A small encoder-decoder audio transcriber, trained from scratch: mfcc input, 96.3 epochs.
Rows from block 3 of the audio encoder of a small encoder-decoder audio transcriber, named by matrix and row number. Each number is 128 + 24 x the weight over its row's rms, rounded and kept within 0 to 255. All counts start at 0. Numbers have three digits each.
After each channel's rows are labels from the 100 clips, of 14848, where the channel reaches its highest value: "peak on" is the class under the peak. Only what is clearly more common there than usual is listed. The data: short made-up English sentences, spoken by a formant synthesiser in many voices. In brackets: how many of the 100.
# conv: pointwise conv (encoder.blocks.3.conv.weight, 192x192x1), inputs 0-191

conv.96:115057140120155097126100156148128093127113145131113123161170122111115137116140143103116125135141115094135109126127159118139104053122133116144117133182122104130135098115117144097122143140095172122144148129130139114133167127170116158124111107116098129145113149147082097115145101151139128124137146098156120139103083123092124167138089116123152103112126129131116106115109097108142094133126117120125119129143106102189149105103158102114157083137166121144123146077155095171141078096149119104077168143080167106158104098100164121137150119141130100115136145133145153144081126148178106130
peak on: /s/ (70)

conv.1:133127115127150156113122149111161134102134109153161119149108121164123152133079162152135098099183114109108138120090172167142144077137118124125144154145110127128114096157112139166145137124131144106111135115130097112146144125104096078098160148120116094134140146147146127113156152109119109137162083130151142088157160134143119137085100088107150169111117113140127165096103112169131118108167099126138135124097131143117133097097146080125136131073130107113103148103112180161101133098127146102126134118145160126071132108135141113106119093123162102149132119175193107132121164181124131149
peak on: /ɔ/ (46)

conv.13:127129141125157208109155145150107158159171160166118127148130115160129114119082116125131160077155128121112128091184110158096129127129144091111133130143108129101171096161100136101122099106083114109143150101143119112071110142122141123096073119143150124120138082097104116106122176165129103124117104104124148150134084050126135133127127119144112139116112107125135150131165148126106146148118121110114084140102167133139105102167151128106149131144155126111135135120133129127135155177106139110125124116165109146103110136160187123156116116109119098126139091132144181138111118145107106131
peak on: /ɔ/ (53)

conv.16:140147135142096153142128117187142109118119133147120109093159102121143129078142149112097178111120137110171103133101126111111143135165123118104119091145138122134149113093129098100141102164142110135139147176139149142172126141097115129128141130151149141127118159166160145164099151126079127121133157118107124141107119085112131077106144170120145164164126112114111086151151083119141084089093145092131156137119114148114090116116115090134140124121145118110132147086133121134133145145110124147126132172118131115053129172114128101155138112092082149151155105098076087174152159127140116121
peak on: /ɔ/ (40); /ɛ/ (35)

conv.78:138126126144144172097119120126139132190084114137114140161130089141156146107095108071131096125121104162144130066155123108126155120117116102105115160139113134104144142139111110152078136149127119149122147130084142100120113105104158163136100156111114110114134154132130102157125141094165121149132109121152146072119163133143152163107090124088085137140157131070094170148174117129114161128143124144135094122103096107111103121125103135123101066144131135121097143123114131125138127119162122096155153128197120121159118147167161130155142122131129134116143102133184106120143166133141134171
peak on: /s/ (36)

conv.92:178080120144125132138159073137119119129145137096157150154132134173115132143105139165115152136118136170120150132111132139160133134151129161118106103129099124159103100146122159119178106103126130141099093139171113106175159091108117109107108166124117105073124123122076079158119131127106103149180153118137144105126153157125109082152102135159118142093094122143145153117156145080140168143138114095122122116138134132092120126135101169121141073095124155115155097122105118121159157079118124115139104153131103123111081107164091097121123134096101129118104178144126101112136118135131103130
peak on: /v/ (43)

conv.181:111074138150191109121142100121096115160086123127112146117149106148108123107140133152117107118092150127074128118099143172115152143124124137109150136152081087120133169151101128094157131140144116117155094103139144134126133177173097151121120105138148123157103086120140150102123115120131102167084132105153103130113127096104136107103115133116122121129114116086149151114167150101136150138141138119123104161124113111177126108072157105131102131105120152100141124153099091144109134164184113123117125107143088143111137114135135107108095098124071193108147130123134142139110116157153164073
peak on: /s/ (40)

conv.0:115133129131111112094123100121123101108122167094142135117122109102122131134166048093162118107145108113121120120090138099142132143146110116136168124163092131128174107091116191114091136162121121144105137096144122149143126153185119157180112104176083151144117170126122134094180142113108156171141135139148105152159141101108170151136138128112132080152160142108151144081111091139119107112145100110106147130133118154161113115107130092086128139123088133127117100116140132115118116134110129142143124102142150092107131148121130162149113119174103092166140145172134150121104118133095097100
peak on: /s/ (81)

conv.115:129093166124146122111127102087105131105106121129099132180183140126108106134095123128105132123148101114070085124147126140131160097108131103117161162133131100183137096095155152115131133151169126111147151135132119134084111149121131164097129121167134132139149156100109140085149146083112182117150124183118086127130129104123103144160138149149097128145103167141117122107184140110039148131156111142150123115122137158138119106117110132120161124147117153128140081141106128096120088121108086118135117132104132115163139077110146131141106146140156108144089096146108165124148148140127125137
peak on: /s/ (79)

conv.129:141137094132133122108137105134128145119116101133139143152124151100111159062135121157165132134109101123138139120084112077133149124169136134142101137130104185048140106098135157117157138121126099137160173098116152101096120108125148118080138157156134090110142115107107121075094184159184156160110130118115145118098120111112108098102131084128109110159095146170165137159163129132158093148119137153106128087122066159114132090133124135144133120132119105126121140151114112116144095104088125104135149081126149157121107109121130115131128134161108148148115108098114153141142136131144162127
peak on: /i/ (60)

conv.133:131144091127112140128141189130116138121105144177145128133134131125162135138133095087153112161163104107124076124107169100113152143080138107092133128157163093089169160109147118154158143139109140101133115144151125098118141142150145127084156103121103124182138139138123077144139138147101156151107144131162144130112112167131155120173150108100100128118155119147148108104143100115150155115159116076182109129115141143118127127160191134156159144108144132176112134114080092141142121152123107135119107142119137124175152158096114126152127121133082166129127086153143136146144141111114083122
peak on: /ɔ/ (41)

conv.116:119114132171160112113087123121135117155077081097098122133089155112117141116177127128138117182113124131139122112145128171161165099093089137108129084119098069177137104130138189102111103140109119087174108146116128150152103110108112095127141152112093165107152084146150150134095097149132137140161156132134173110137117119120135116122114135119129158104144123120120103146144093096121139101125165137107146139127147113138125111076111173145102120096127120136131137144099123095138110100148094108089138138103112158109122123136130103147173104138077092112161109131132093153153127135161160134
peak on: /v/ (45); /ɛ/ (37)

conv.143:099111094100157099137147142120121142155071124135089140079126092172094141107072141109111141118129093112160127136137126180150109101138089126130135135127120127137079135117119121098100131148149143115171149109149145152123134125102145140121155144144123161106159156166101141143132118134145151130138143153143095146117143159111109168094083110147131143126099131120130117168107105138154081131146095157158114131143149139136126152097119117117123099103141125090097106138109128158203149169115111131096109173133127158078129087158126142110140099148091089192134118120085129152149104118113143114
peak on: /ɔ/ (60)